python train.py --hop_length=160 --arch="transformer" --activation="swiglu" --bias="all" --inner_norm=false --residual_init="none" --optimizer="nadamw" --steps=18400 --weight_decay=0.1
Rows from block 3, named by matrix and row number. Rows with one number belong to one neuron. Each number is 128 + 24 x the weight over the matrix's rms, rounded and kept within 0 to 255. All counts start at 0.
# gate: MLP gate (model.blocks.3.mlp.gate.weight, 1360x512), inputs 206-308
# fc1: MLP up (model.blocks.3.mlp.fc1.weight, 1360x512), inputs 206-308
# fc2: MLP down (model.blocks.3.mlp.fc2.weight, 512x1360, transposed), outputs 206-308
gate.1071 [151 128 112  95 117 142 161 132 145 135  64 118 135  94 132 113 103 146  87  96 128 135  67 141  81 164 111  87 127 123 122 153  84 104 108 149 155 108 140 124 136  70 160 113 109 116 127 127 142 142 147 164 161 124 157 109 133 135 151 115 176 167 116 123 121 135 100 109 147 108 106 116 124 146 126 157 148 119 159 168 117 134 122 138 144 163 147 110 131  99 141 112 105 139 117 140 142 113 132 151 119  68 124]
fc1.1071 [146  77 140 117 132 135 147 145 179 151  93 163  70 123 124 114 115 149 137 115 138 140  76 122 108 136 121  99  93 119 110 126 152 122 122 130 105 166 141 107 110 119 155 127 123 118 164 149 114  93 136 137 128 139 100 122 155 147 106 117 144 118  97 127 146 151 127 101 154 139 131 137 125 122 148 121 103 128 111 155 172  85  83 111 138 102 115 132 121 144 117  92 117 153 160 186 160 192 111 142 104 116 178]
fc2.1071 [132 119 145  95 139 122 153 161  92 147 104 104 119 101 132 150 148  80 124 130 117 110 128 131 111 153 106  98 163 166 116 136 113 100 134 114 174 123 136 128 144  99  68 146 119 125 109 133 115 100 141 100 129 133 143 108 131  98 140 106 138 193 118 139 116 120  95 150 154 124 131 153 172 173 142 148 156 152 131 111 167 184 129 141 134 155 141 136 124 156  68 141 120 127 147 141 116 157 128 162 122 116  94]
gate.1072 [141 136 153 112 124 150 115 155 157 118 117 155 167 103 149 128 155 121 111 193 114 139 131 118 150 121 119 154 148 144 136 139 118 102 100  87 149 122 130 121 136 138 136 103  96 127 127 145 181 135 135 129  75 121 177 108 153  91 131 116 109 155 150 116 131 106 163 147  83 135  95 136 139 101 141 120 140 157 200 121  85 157 163 191 153 161  80 114 126 145 137 141 124  93 158  71 140 149 172 162 116 129 117]
fc1.1072 [122 151 111 142 127 142  94 103  60  95 104 111 127 110 130 102 102 128  86 140 113  98 153 175  92 132 152 148 175 112 102 124 144 169 144 130 174 115 151 105 102 112 169  83 121  99 164 133  92  88  72 139  96 120 113 146 101 109 130 101 130 105 121 117 112 131 147 165 190 125  98 101 160 123  94 119 116 135 118 124 122 132 151 154 148 130 156  97 116  95  67 145 108 166 116  86  97  81  97 111 105 116 165]
fc2.1072 [128 162 122 131  92 153 116 176 138  61 131 134 127 146 154 166 165 107 140 120 124 156 112 121 168 146 110 104  95  97 140 151 119 140 144 151 193 134 137 135 143 125  83 137 132  87 123 160 174 153 134 124  99 111 132 154 147 136 116 122 151 169 143 137  81 109 134 179 116 137 124 158 144 119 123  75 145 143 104 129 137 173 127  86 139 156 133 112 186 130 100 111 149 134 134 120 138 190 173 180 118 124  82]
gate.1073 [111 122 103 154 109 129 143 118 123 115 109 139 159 145 149 102 146 155 123 154 113 128 132  94 125 127 124 104 124 121 129 124 120 131 109 150 148 167 128 160 124 142 123 114 119 150 142 106 123 110 112 116 122 175 132 149 130 137 117 106 147 126 145 123  98 138 116  99  81 139 120 134 123 122 128 127 131 140 114 178 113 169 154  78 121 167 149 125 149 142 117 142 155 114 116 131 135 150 150 131  98 118 129]
fc1.1073 [117 157  92 155  67 136 173 121 126 153 122 119 166 119 180  77 138 124 150 148 117 171 121  81 123 132 125 101 157 141 142  89 134  91 104 134 157 141  90 160 135 149 128 104 128 176 132 144 120  95 145 122  96 134 156 141 162 121 159 120 120 139 113 153  87 135  92 113 140 128 145 118 192 115 114 136 128 138 154 135 100 128 172 125 138 212 113  91 170 163 143 145 158 107 103 148 125 152  65 115 139 141  97]
fc2.1073 [136 145 144 128 125  73 100 156 178 144 130 116 111  98 122 136 130 149 119 129 132 152 122 190 115 152  89 149 140 117 126 115 116 112 146 155 119 123 112 136 155 126 145 162 140  96 140  98 144 109 128 112 156 116 138 153 126 132 130 145 151 150 164 187 114 133 170 139 164 106 129 147 148 161 119 146 133 138 141 142 112 162 147  84 117 133 126 120 135 129  98 132 140 125 112 161 103  93 133 125 111  79 139]
gate.1074 [161 119  90 128 157 136 132 100 121 117 104  97 104 105  82 109 175 198 128 175 169  99 108 168 120 172 149  80 148 134 123 160 108 150 174 145  91  92  80 146 132  98 142 112 146 128  74  79 149 151 126 136 153 124 179 159 115  91 101 138 117  53 145 120 119  93 112 128 105 126 129 128  95  77 108 123 119 144 118 117 116 113 122 166 151 131 131 129 151 128 123 110 116 126 129 111 157 119  89 116 125  90 164]
fc1.1074 [113 130  88  86 100  96 125  89 145 170 164  86 137 148 122 209 145 105  45  57  85  97 168  62 111 100 100 149  68 126 128 128 120 113 155 157 138 127 153 116  83 173 111 145 136 158 181 187 118  78 151 147  84 153 156 165 155  92 157 148 119 141 152 141 116 151 113 222 106 140 117 136 133 108 144  68  89 160 204 123  64 158 126 143 103 211  96 120 174 113 106 139 123 148 114 100 142 132 150 149  87 132 102]
fc2.1074 [144 172 190 141 127  77  86 159 127 160 113 122  81 137 161 101 134  74 118 172 114 163 178 155 165 101  98 166 106 105  95 115 160 165  69 128 166 167 115  92 116 157 112 130 112 173 196 193 121  77 102 124  91 170 119 126 138 166 147  36 119 168 143 140 103 211 110 103 128 130 132 140 162 141 153 105 154 157 136  96 159 132 108 134 209 108 152 147 148 135 181 154 128 133 133 183  73 139 158 129 112 154 109]
gate.1075 [137 107 125  89 105  99 151 127 145 110 140 121 119  98 118 155 121 156 157 119 154 130  89 104 146 128 138 130 133 114  94 147 132 187 157  85  77 129 125 196  82  89 142 129 137 143 153 185 133  98 148  86 138 126 172 146 162  76 161 107 135 121 153 121 103 155 104 171 143 163 108 145 194 150 137 123 150 133 111 129 155 155  75 124 153 124 156 125 224 151 186 140 135 124 142 146 155 152 113 136 116  97 155]
fc1.1075 [119  99 135 155 127 125 129 115 142 165 167 107 154 173 106 110 148 167  98 132 114 117 114 116 183 145 139 124 125 147  97 101 172 112 129  83 104 101 161 113 123 133 151 170 117 109 157 141 141  91 135 131 108  70 128  90 161 160 146 134  84 125 129 108 150 135  99 113 155 155 130 132 158 143  91 139 146 102 135 106 138 115 168 145 142 121 131 117 124 135 176 161 172 135 183 170 137 125 159 108 160 121 172]
fc2.1075 [113 143 144  93 162 104 149 187 136  65 156 124 144 109 137 134 129 128 127 140 124 126 117 148 101 116 117 181 129 115 117 115 113 154 111 102 102 123 109 139 109 127 144 135 107 140 150 145 114  91 114 134 136 110 107 118 134 156 131 131 154 164 130 107 105 136 145 113 102 134 157  92  79 126 131 109  94 143 133 126 136 172 131 131 157  90 146 127  61  99 161 111 129 142 125 136 125 136 122 131 123 166 118]
gate.1076 [174 147 125 115 166 166 125 159 130 142 130 169 176 116 153 129 159 117 138 124 131 114  81 144 143 133  99 162 110 124  81 117 117 112 151 137  95 115 125 153 119 102 131 111 135 155 137 116 139 144 130 106 123 132 144 161 120 103 161 131 125 139 140 125  75  86  93 136 128 139 126 147  92 114 116 144 137 120 134 145 125 132  99 129 154 113 192 101 113 121 182 123 132 128 177 164 135 148 145 142 135 143 160]
fc1.1076 [104 123 122 149 106 139 110 149 137 124 124 113 151 122 129 118 130 145 148 116 113 114 118 120  79  95 122 149 149 128 110 129 107 112 133 137 146 141 138 121  88 137  66 132 131 130 135 135 119 124 138 116  87 154 133 132 136 121 114 131 139 151 144 139 102  87 111 136 145 101 132 130 129 119 125 128 106 142 161 134 149 173 148 146 151 125 133 147 131 103 134 132  86 110 135 117 121 119 137 140 128 136 118]
fc2.1076 [124 146 118 139 154 122 137 111 123 143 117 136 147 112 128 100 121 139 119 137  92 142 117 136 117 135 104 111 139 157 126 123 133  79 128 122 129 134 115 118 136 113 121  98 123 133 114 128 131 115 150 116 119 137 126 122 117 100 126  96 116 116 117 135 122 128 141 162 160  94 101 123 116 113 125 123 126 122 125 125 101 121 143 138 120 107 124 147  98 160 132 138 115 158 132 134  90 135 148 146 119 122 160]
gate.1077 [177 156 126 121 151 133 125 152  97 151 101 125 171 150 158 118 128 147 113 127  99 125 136 129 124 170 123 154 173 134 110 120 120 101 134 150 124  97 124 119 130 140 142 121 109 157  90 117 116 130 142 121 142 148 118 126 106 110 110 118 100 144 130 140 106 162 134 142 123 202 132 126 150 156 129 165 114 128 133 126 150 115 139 114 153 133 142 105 143 156  93 120 145 135 112 111 110 116 122 131  78 124 141]
fc1.1077 [128  83 165 115 129  93 148 101  99 116 164 142 120 133 146 148 115 141 101 144 138 137 168 121  95 122 131 160 143 147 104 181 134  97 130 103 115 127 155 147 122 145 116 125 149 118 123  87  79 133 137 113 152 144 133 131 147 125 118 130 114 136 116 101 138 163 100 125 114 146 140 136 120 164 140 118 151 120 128 111 113 117 105 118 160 142 114 136  87 155 133 116 118 109 105 120 135 146 136 131  99 127 128]
fc2.1077 [ 96  71 109 102  79 111 130 122 162 142 154  99 173 124 119 171  99 116 118 148  95 147 144 128 140 151 173 112 142 144 168 123 121 112 112 136 161 160 126 107 144 137 111 138 121 155  61 110 135 130 124 147 133 132 166  77 145 139 161  74 183 138 102 154 154 145 127  97 160 123 156 112 104 149 184  71 141 116 185 135  95 131 133 150 128 128 129  94 160 142 162 184  90  77 128 167 118 119 102 109 136 102  93]
gate.1078 [131  90 110 105  94 126 175 126 169 159 136 103  81 134 133 199 115 132 141 119 142 132 131 112  80 129 172 136  80 120 123 158 124 153 138 152 158 123 124 181 113 130 149 109 137 148 116 114 167  92 125 116 149 153 196 113 171 164 108 144 169 146 132 118 112 159 107 113  79 122 123 183 168 120 181 124 136 150 148  69 149 155 114 106 163  99 168 179 186 117 118 151 124 137 148 104  88 141  86 171 104 187 125]
fc1.1078 [128 139 110  95  90 133 136 124 148 151 120 118 157 144 124 141 146 118  93 137 100 132  88 144 155 150 179 149 146 158 105 143  87 116 102 142 149 133 136 128 162  89 131 117 180 148 175 152  58 115 104 147 132  90 108 131 153  88 139 141 141 137 140 150 106  88 161 173 176 121 130 122 150 119 113 133  97 126 144 149 113 121 129 135 155 163 157 123  94 106 127 143 177 139 138 136 113 117 116 146  88 114 179]
fc2.1078 [111 112 133 126 167 135 133 110 144 145  99 129 109 152 120 166 126 115 153 156 131 123 172 133 194  99 114 150 104 170 113 116 132 103 130 129 133 108 107 118 151 155  82 140 133 138 135  98 129 150 114  53 115 101  73 127 123  65 138  82 136  82 115 170 102 145 105 129 140 136 106 112 123 169  81  84  95 116 122 106 134 125 153 109 101 155 137 101 140 245 150 174 135 139 124 127 102 116 147 113 123 137 121]
gate.1079 [156 123 167 133 129 157 108 136 148 165 118 114 128 139 154  89 143 121 106 113  66 141 110  79 155 112 110 176 155  81 120 151 115 111  99 129 151 127 121 135 125 116 185  89 113 168 128 127 145 133  80 100 152 139 160 145  98 135 131 162 134 130 159 142 146  67 123 129 100 143 161 167 143 135 146 145 137 132 181 115 105 141 161 116 123 113 103 143 198 151 121 164 135  99 170 157  77 116 141 178 146  90 170]
fc1.1079 [128 156 130 127 112 132 166 125 120 141 104 161 137 147 127 136 110 133 156 131 141 153 150 127 143 150 148 144 124 101 100 108  93 165 145 106 129 108 112 103 138  87 129 142 145 137 127 110 113 138 139 113 203 136 128 137  91 120 148 128 117 126 164 133 164 132 127 122 122 109 120  94 153 152 126 102 120 128 104 146 120 119 114 172 151 145 138 132 114 160 114 108 112 122 107 151 136 143 122 128 100 140 112]
fc2.1079 [115 130 134 111 114  88 150 134 110 116 109 112 139  69 143 130 122 155 105 121 140 115 113 115 121 140 132 109 108 149  96 161 122 121 112 140 131 126 156 133 132  94  86 116 145 140 118 129 143  93  76  89  88  99 136  93 159  87 123 125 169 117 137 141  98 103 100 114 168  82 116 122 104 140 114 146 167 127 177  92  91 120 162 146 122 123 159 131 123 148 115 139  74  96 118 104 132 119  86 128 111 150 113]
gate.1080 [114 104 126 165 134 150 172 141 132 142 121 136 184 104 161 175 135 136 143 120 130 134 102  77  80 124 130 148 141 121 118 157 140 204 104  96  94 160 119 147 106 124  98  86 162 151 111 105 119 120 149 118 127 164 131 128 152 115 136 114 125 138 125 105  90 125 134 126 111 117 118 137 123 112 170 140 124 182 156 172 147 106 128 119 121 100 139 130 134 108 136 120 101 130 113 108 121 170 110 163 123 152 130]
fc1.1080 [141 100  87 141 133 147  91 110 111  79 133 138 158 134 131 148 137 121 136 127 149 114 130  70 115 127 101 147 126 113 130  93 101 131  95 150 124 114 113 120 129 135  96 151  88 148 110 136 113 151 189 135 153 115 127 114 137 124 104 137 103 178 137 142 108  94 119 187 118 116 150 178 125 123 145 140 161 146 127 155 137 131 151  99 116 131 160 196 133 116 146  81  79 143 133 159  88  68 104 132 174 137 136]
fc2.1080 [138 118 112 165 119 106  99 119  97  88 173 169 110 152 132 144 123 144  93 158 139 122 130  96 168 118 123 141 121 117 140  95 132  82 132 160 168 141 116 103 145 142 123 152  76 113 145 139 140 123 129 112 149 141 151  99 100 137  75 109  91 147 139 129 137 129 126 137 136 146 141 127 120  92 118 140 193 110 145 124 110 117 125 115 145 139 121 117 100 102 148  75 100 115 130 110 120  64 101 139 148 147 156]
gate.1081 [142  90  89 121 191 123 132 120  87 111 150  98  97 128 120 171  89 122 140 163 146 111 151 112 117 120 161 141 150 134 130 119 122 103 127 133 143 107  91 147 126 116 120 140 125 134 113 141 143 118 105 131 172 129 174 138 160  99 112 127 102 109 152  92 134 169 105 108 119 108 160 135 118 130 157 108 137 131 136 142 125 166 129 128 125 116 129 145 174 136 121 126  70 151 128 103 125 121  99 168 138  84 130]
fc1.1081 [146 113 152 143  79 132 126 135 133 122 133 125 112 163 129  87 159 138 118 127 108 117 146 159 122 123  99 134 124 115  97 131 116 144 147 175  99 140 145 137 134 107 146 142 132 121 110 127 128 143 133 121  83 142 101 112 118 177 166 127 126 136 133 123 150 109 109 157 156 113 139 104 143 159 102 122 104 139 107 100 170 133 134 110 119 104 130 156 101 109 175 131 162 179 156 132  95 104 123  78 149 152 105]
fc2.1081 [129 117 147 135 127 119 155 108 118  78 102 125 168 141 127 102 123 152 103 129 138 103 138 142 104  86 168 152 126 159 110 115 129 140 147 107  84 158 159 137  91 161 158 141 106 128 112 120 148 148 140 149 161 145 126  98 128 144 135  96 116 106 125 109 158 144 162  59 116 119 113 127  83 147 135 100 105 134  91 110 118 127 119 117 107 110 114 120 106 127 111 143 110 132 130 116 163 138 105 100 141 137 119]
gate.1082 [151 113 125 142 124 140 132 112 123 119 147 136  73  84 156 121 175 112 120 144 117  98 126  85  96 143 104 117 129  77 117  72 128 152 142 143 129 124  89 138 127 134 110  90 138 158 133 153 126 145 139 105 137 141 138 145 121 106 117 155 138 145 149 102 179 134 148  81 150 118 144 112 143 148 172 140  96 152 138 142 129 111 125 132 116  95 148 123 132  99 137 150 111 162 131 116 137  95 138 131 126  85 130]
fc1.1082 [134  98 154 139 106 139 109 105 149 165 131 184 143 117 103 148  96 145 153 105 167 139 134 184 109 152 116 111  51 143  75 164 129 100 116 104 117 131 157 133 125 163 125 109 137  51 107 115 122 122 130 149 171 128 121 145 131 146 128 123 138 119 181 161 106 116 107 155 103 175 109 147 137  97 122 155 134 118  90 114 122 131 132 153 151 136 147  78 139 124 101  66 125 146 165 157 128 160  90 127 127 170 138]
fc2.1082 [ 91 153 126 135 116 141 118 132 104 142 104 124 118 130 119 131 133 159  91 108 132 134 118 104 116 135 108 118 130 152 145 147 157 118 129 159 185 137 136 105 144 109 101 107 127 131 139 131 111 130 136 178  83 127 116  94 134 107  95 154 128 139 114 134 134 120 149 138 129 101 129 162 113 147 131 110 177 109 127 128 111 101 121 133 144 142 126 120  95 156 133 100 174 135 132 112 134 150  95 134 127 159 136]
gate.1083 [169  89 113 102 123  90 127 124 126 140 133 137 128 155 120 137 137 144 135 137  99 124  72 124  66 100 160  97 101 109 157  81 116 143 101 149 123 170 101 130 130  90  98 131 101 146  95 109 142  98 153  98 104 140 101 149 134 118 131 143 162 134 120 137 130  81 123 153 137 157 174 152 128 132 133 130 126 102 125 108 101 107 118 101 143 142 124 143 150 124 110 120 108  99 143 159 106 150 132 130 123  84 132]
fc1.1083 [130 130 122 151  94 126 143 150  98 145 115 124 116 120 114 111 135 149 158 132 148 105 154 118 111 171 108  96 150 159  91 124 127 129 118 131 143 116 125  99 123 114  90 141 175 153 127 107  91 119 126 117 127  93 132 109 115 101 101 143 144 116 141 153 136 143 104 129 143 119 130  95 144 128 104 137 125 121 131 126 189 113 135 111 121 118 160 132 115 136 138 130 102 148 161 178 166 187  98  92 122  84 117]
fc2.1083 [119 145  85 103 140 140 143 100 138 139 109 132 104 101 115 159 102 104 109 133 158 136 108 154 121 127 145  95 129 115  99 107 121  90 123  88 146 141 119 142 107 108 148 149 163 105 132 145 130 107 105 141 144 134 154 141 131 118 110  92 147 139 137 133 130 127  92 140 190 107 137 133 173 118 106 141 152 121 136  96 125 121 127 146 123 109 131 128  91 164 111 137 107 137 122 139 116 122 110 131 130 113 108]
gate.1084 [138 149 165 123 122 125 126 139 164 120 161 106 124 121 118 133 133 140 173 156 144 110 130 120 177 145 117 150 118 151 135 124 107  99 136 140 116 118 133 106 106 124 128 137 100 152 158 124 137 121 124 130  85 119 147 152 103 112 119 132 142 137 152 134 133 130 179 134 107 127 107 129 112 147 116 130 151 151 114 155  90 158 123 111 150 116 143 117 131 165 150 139 129 115 147 136 167 132 126 128 125 122 119]
fc1.1084 [115 124 113 133  74 128 160 102 119  99 134 117 113 130 113 135 136 112 120 118 123 106 121 125 126 105 129 149 120  88  95 129 117 126 112 179 120 105 139 145 161 121 127 137 145 121 169 110 120 149 136 110  48 100 101 114 132 146 145 126 158 109 119 154 124 127 118 176 144 173 172  92 117 139 108 169 122 103  82 145 127 132 136 104 127 124 143 103 129 133 138 126 164 155 138 180 112 112 116 137 110 120  84]
fc2.1084 [131 117 132 155 105 151 107 134 109 159  86 154 150 132 112 114 136 166 154 113 126 121 141  99 144 130 135 112 150 153 151 130 123 115 123 142 171 134 152 129 135 155 130 134 137 133 140  77 131 100 119 131 100 100 142 129 122 129 114 107 126 124 143 145 117 121 125 150 137 155 136 111 133 168 100 172 124 119 154 178 170 144 162 137 130 135 119 126 196 119 119 149 137 163 127 109 130  91 136 100 124 107 145]
gate.1085 [133 141 139 123 123 111 145 142 108 141 107 130  78 133 121 125 134 107 138 165  94 126 111 111 112 148 141  97 188 141 151 110 129 141  97 118 126 126 159 154 118 123 142 133 117 133 120 123 160 123 197 130 125 149 160  85 162  87  66 160 130 146 136 156 129 119 115  77 149 133 144 116 166 168 118 117 145  90 176 105 130 141 133 153 149 136 129 112 175 148 162 173 145 116 137 171 122 115 123 142 113  96 167]
fc1.1085 [128 138 102 150  67 149 151 139 152 142 109 131 127 128 134 139 137 140 102 112 130 156 129  77 127 135 108 138 157 131 133 144 139 137 151 109 129 109 120 109 104 127 121 113 159 145 127 121 107 144 125 139 164 143 139 151  91 127 150 138 142 125 101 114 116 133 117 116 133 131 135 142  89 111 168 145 115 143  81 129 149 129  90 109 119 130 108 119 106 133 137 123 153 162 149 131 127 109 128 116 145 142 129]
fc2.1085 [130 133 133 106  95 115 127 129 146 125 107 153  70 157 111 122 160 136 138 147  82 145 127 127 160 129 127 137 149 162 115 133 145 137 167 139 189 145 108 123 139 130 129 152 114 113 186  99 123 139  75 181  71 126  96 111 132 140 129 132 153 137 128 120 135 146 166 143 134 149 119 125 129 132 120 128 155 150 169 168 144 149 153 115 158 197 118 119  96 155  74 161 155 143 114 111 128 131 125 129 116 129  95]
gate.1086 [124  86 172  95 115 106 116 121 114 159 144 108 131 140 143 148 119 107 135 152 119 129 142 143 115 100 125 142 110 152 148 123 131 111 135  91 103 153 166 108  98 117 120 133 114 153 101  95 125 127 134  75  96 126 134 108 129 116 121 134 110 171 130 116 134 131 138 100  76 118 105 141 138 179 138 146 177 144 134 125 172 170 116 158 127 101 117 115 107 120  92  97  82  86 136 115 104 111  93 136 127  94 123]
fc1.1086 [ 93 109 121 134 100 139 150 123 169  98 157 156  65 152 106 112 117 138  77 137 145 130 127 117 133 119  77  98 111 102  99  90 132 154 137 122 152 157 139 111 119 131 108 156 112  75 135 128 118  99 171 147 104 110  96 120 157 159 119  86 103  92 142 136 127 184 124  82  99 126 124 128 116 138 120 150 111  90  97  93  93 114 126 133 154 148  56 118 118 135 124 114 122 122  90  95 128 142 160 119 107 137 124]
fc2.1086 [103 150  98 109 149 108  98 195 146 136  99 131 135 145 128 109  90  92  85 113  97 141  85 159 112 169  99 112 102  96  95 124 114 138 140 104 144 111  91 140 170 135 121 153 152 137  91 114 108 109 109 128 121  93 114 150 111 120 163 143 140  67 126 144 125 137 134 107  91 153 121  99 138 145 123 132 134 165 128 140 127  95 141 142 127 172 134 115 108 112 119 100 135 111 119 117 122  99 167 147 128 100 121]
gate.1087 [135 132 160 121 139 109 121 136 139 152 105 128 143 155 129 137 144  97 148 130 148 146 119 101 125 142 108  92 144 114 168 131 131 142 167 159 141  91 143 145  98 116 162  82 139 181 109 150 143 153 117 144 177 136 184  80 143 146 105 139 133 162 127 151 120 149 125 139 157  99 177 166 107 132 141  77 141 153 161 137 147 151 139 135 123 126 106 133 158 145 116 187 139 109 115 150  88 138 128 196 154 108 110]
fc1.1087 [111 135 120 145 135 174 115 121  92  64 187 123  89 150 125 150 109 149 114  87 139 101 170 176 132 125  92 165 110 101  99 134 125 127  89 126  70 146 182 134 170 124  98 136  94 110 127  69 114 183 134 133 118 143  78 143 121 116 128 142 129 145 119 101 115 116 190 135 147 134 130  99 129  84 120 100  93 119  67 143 119 126 101 112 123  96 112 143 100 108 133 114 124 143 141 132 134 150 155  97 123 160 111]
fc2.1087 [111 155 117 106  98 151 148 152 133 121 134 133 100 111 123 114 155 150  90  96 123 115 104 119 143  99 137 131 164 133  80 122 142 131 156 173 136 127  77 107 132 134 119  83 121 131 172 177 134 133  93 126 140 128 120 114 117 117 169 122  80 131 125 134 111 144  79 143 129 136 124 100 145  98 120 136 131 155 117 109 139 145 146 137 139 160 119 137 152 135 140 121 102  88 129 129 114 116 137 125 137 142  46]
gate.1088 [144 155 135 121 100 102 123 148 148 119 132 126 126 111 120  94 144 154 110 109 137 107  75 142 111 141 147 185 139 117  75 122 121 121 127 178 143 128 147 139  91 137 108 113 116 149 100 163 160  69 111 139 120 121 116 120 120  97 159 119 118 163 118 124 131 122 133 168  88 126 154 122 182  97 133 132 116 146 132 142 167 141 132  95 141 156 124 115 186 106 176 121 122  83 172 173 127 108 119 155 116 172 113]
fc1.1088 [133 137 128 151 126  32  96 129 108 159 121 128 148 125 146 101 115 148 137 118  69 103 155 154 117  97 117 152 119 124 115 155 144 141 137 197 160  82 107  87 104 140  88 146 109 109 104 130 123  82  79 101 116 119 101 139 105  97 154 102 159 152 107 160 118 147 159 156  65 131  95 100 177 143  98 161 107 161 125 112 113 166 153  78  92 173 145 141 127 128 105 167 109  48 103 117 102 144 150 107  93 138  79]
fc2.1088 [143 122 109  90 149 166 137 117 159 109 158 147  98 148 110 164  79 195 135 158 209 127 131 116 160 127 194 129  35 130 167 111 127 137 169 103 109 141 124 119 163 117 125 101 174 147 155 106 163 170 122 171 164 164 116 111 124 203 144 136 130 142 125  97 128  67 175 119 143  83 142 206 136 100 147 161 160  59 104 117 137 106 134 139 154 142 115 103 146 118 151  54 107 156 143  96 172  73  95 118 125 139 132]
gate.1089 [102 131 112 109  89 137 136  98 110 134 129 136 136 123 122 131 127 144 158  97 126 123 113  98 140 123 106 127 140 130 161 158 113 142  91 143 161 104 141 145 126 136 128 118 144 156 131 129 136 138 150 104 151 131 146 137 108 116 133 132 142 127 114 117 130 138 112 107 116 129 137 102 134 112 117  99 133 126 123 126 123 132 159 147 130 154 127  99 126 139 101 132 146 120 127 135 116 123 131 147 150 135 104]
fc1.1089 [107 126 130 123 109 144 132 157 120 127 108 114 122 144 136 165 102 134 114 103 129 135 145 126 145 123 127 132 131 146 120 137 111 126 127 153 130 145 132 126 121 122 129 130 128 111 108 115 135 133 131 141 150 115 128 150 134 123 118 132 123 142 131 133 118 119 130 136 107 107 118 131 137 131 117 127  99 155 117 122 140 121 114 126 144 117 118 113 134  85 125 113 135 131 129 101 110 119 117 127 121 144 117]
fc2.1089 [142 118 142 123 141 139 134 122 134 107 117 109 121 109 128 136 126 112 136 134 157 123 131 142 157 129 144 144 135 136 129 133 115 121 136 147 135 146 119 124 132 115 156 137 131 128 128 143 143 147 126 133 130 131 125 115 116 132 165 129 134 110 113 148 147 112 159 125 126 103 117 118 137 117 127 101 124 122 142 134 114 126 123 145 145 136 122 122 126 109 154 146 141 147 124 112 157 143 131 138 132 123 142]
gate.1090 [110 107 145 119 139 103 133 129 116 131 103 135  82 133 121 139 163 116 139 162 139 145 126 108 166  94 152 144 140 119 164 154 111 146 111 152 131 136 100 165 143 116 145 118 135 133 102 132 129 137 112 123 187 104 130 119 147 128 152 154 148 166 153 116 157 123 126 134 125 112 126 123 122 156 123 114 139 174 140 119 160 179 154 147 143 151 109 157 129 121  96 130 138 188 126 118 106 112 144 137 128 109 139]
fc1.1090 [132 123 142 119 112 133 154 122 125 113 134 134  94 133 127 133 133 156 154 133 104 122 128 100 147 126 130 127  85 124  86 138 150 142 145 151 141 115 172 107 140 125 110 138 124  91 135 151 119 121 151 152  95 115 106 152 149 111 132 129 157 161 135 129 122 111 137 121 167 118 149 140 146 138 129 147 137 118  84 102 127 132  99  95 111 145 122 115 120 112 119 111 139 155 105 106 127 131  90 121  61 127  93]
fc2.1090 [133  92  97 104 119 113 120 112 138 142  74 138 114 120 132 138 124  66 134 122 131 121 125 138 120 137 110 113 121 123 126 120 109 110 113 125 117 116 156 118 134 139 124 134 109 103 109 120 129 139 143 117 136 114 119 145 121 117 122  93 112 147 127 123 146 127 102 124 118 143 137 145 121 137 106 106 157 139  91 132  93 168 127 117 127 150  95 111 126 123 109 134 145 130 131 132 132 149 158 131 130 115 134]
gate.1091 [191  87 146 146 135 150 150 115 155 117 121 119 136 103 141 129 144 125 102 141 147  78 109 145 134 139 166 151 155 113  67 139  80 160 164 148 151 142 155 172 126 147 131  95 126 133 142 117 162  80 153 126 134 104 177 115 164 113 127 143 105 155 137 129 122 114 119 148 136  96 144 141 119 120 126 131 113 145 149 119 151 109 104 127 139 126 185 156 154 139 186 144 105 118 161 123 186 182  86 130 109 117 123]
fc1.1091 [148 136 118  79 129 104  95 119 119 111 113 139 109 135  98 128 148 123 136 117 131 121 113 160 124 112 142 135  95 119 122 109 146 150 153 123 160 160 104 122 147 139 122 154 130 106 108 133 129 110 132 149  78 121 131 121 150 135 154 100 138 151 116 149 163 142 137 123 100 127 126 113 126 140 127 115 125 160 116 103  97 133 120 160 120 148 120 149 138 137 120 140 177 123 109 160 120 117 149 151 117 140  92]
fc2.1091 [112 134 135 164 117 124 141 142 127 133 103 139 120 127 144 140 136 113 135 110 129 122 133 116 135 136 140  85 133 119 117 136 166 166 130 129 117 106 146 139 141 140  86 113 133 141 151 155 147 132 151 151 121 137 138 153 134 114 159 163 136 158 126 115 110 141 101 138 169 128 103 123 156 133 148 132 144 111 116 144 100 126 105 121 126 141 129 106 133 136 132 132 148 129 137 138 156 135 110 138 131 132 148]
gate.1092 [132  97 116 131 132 131 149 115 133 143 150 101 117 121 140 141 138 130  95 139 138 123 123 101 109 116 121 142 175 115 124  69 107 110  95 145 132 130 106  96 102 134 141 133 105 152 131 144 137 125 140 125 165 131 129 172 164 155  99 139 144 173 145 155 138 143 128 143 183 120 123 114 132 142 139 154 117 171 117 162 150 175 104 118 121 115 147 122 115 106 147 161 134 142 158 155 138 129 102 101 157  66 119]
fc1.1092 [130 137 145 141 170 125 145  84 129 107 149  72 133 135 152 127 142 100 119 145 135 117 126 135  96  98 148 121 148 141  85 102 158 117 186 153 100 155 130 143 112 171 133 124  87 152 151  86 125 127 159 100 171 114 129 139 148 102 121 141 134 124 120 143 135 149 121 135 142 153 124 148  87 150 133 100  92 201 133 131 106 100 129 144 115  97 202 118 161 178  73 133 105 141  93 122 122 157 134 150 129 164  97]
fc2.1092 [112 151 111 115 117 166 107 165 103 135 116 132 155 125 130 103 132 121 106 104 128 152 129 127 162 140 107 113 128 104 102 145 161 119  79 139 173 113 133 126 128 130  97  99 151 131 105 143 121 160 144 179 116 114 143 113 134 116  66 132  96 102 125 128 143 115 113 137 101 110 146 123 159 146 161 119 162 126 120 132 187 120 113 144 117 145  79 138 119  89 130  80 174 150 123 113 147 133 115 144 168 108 126]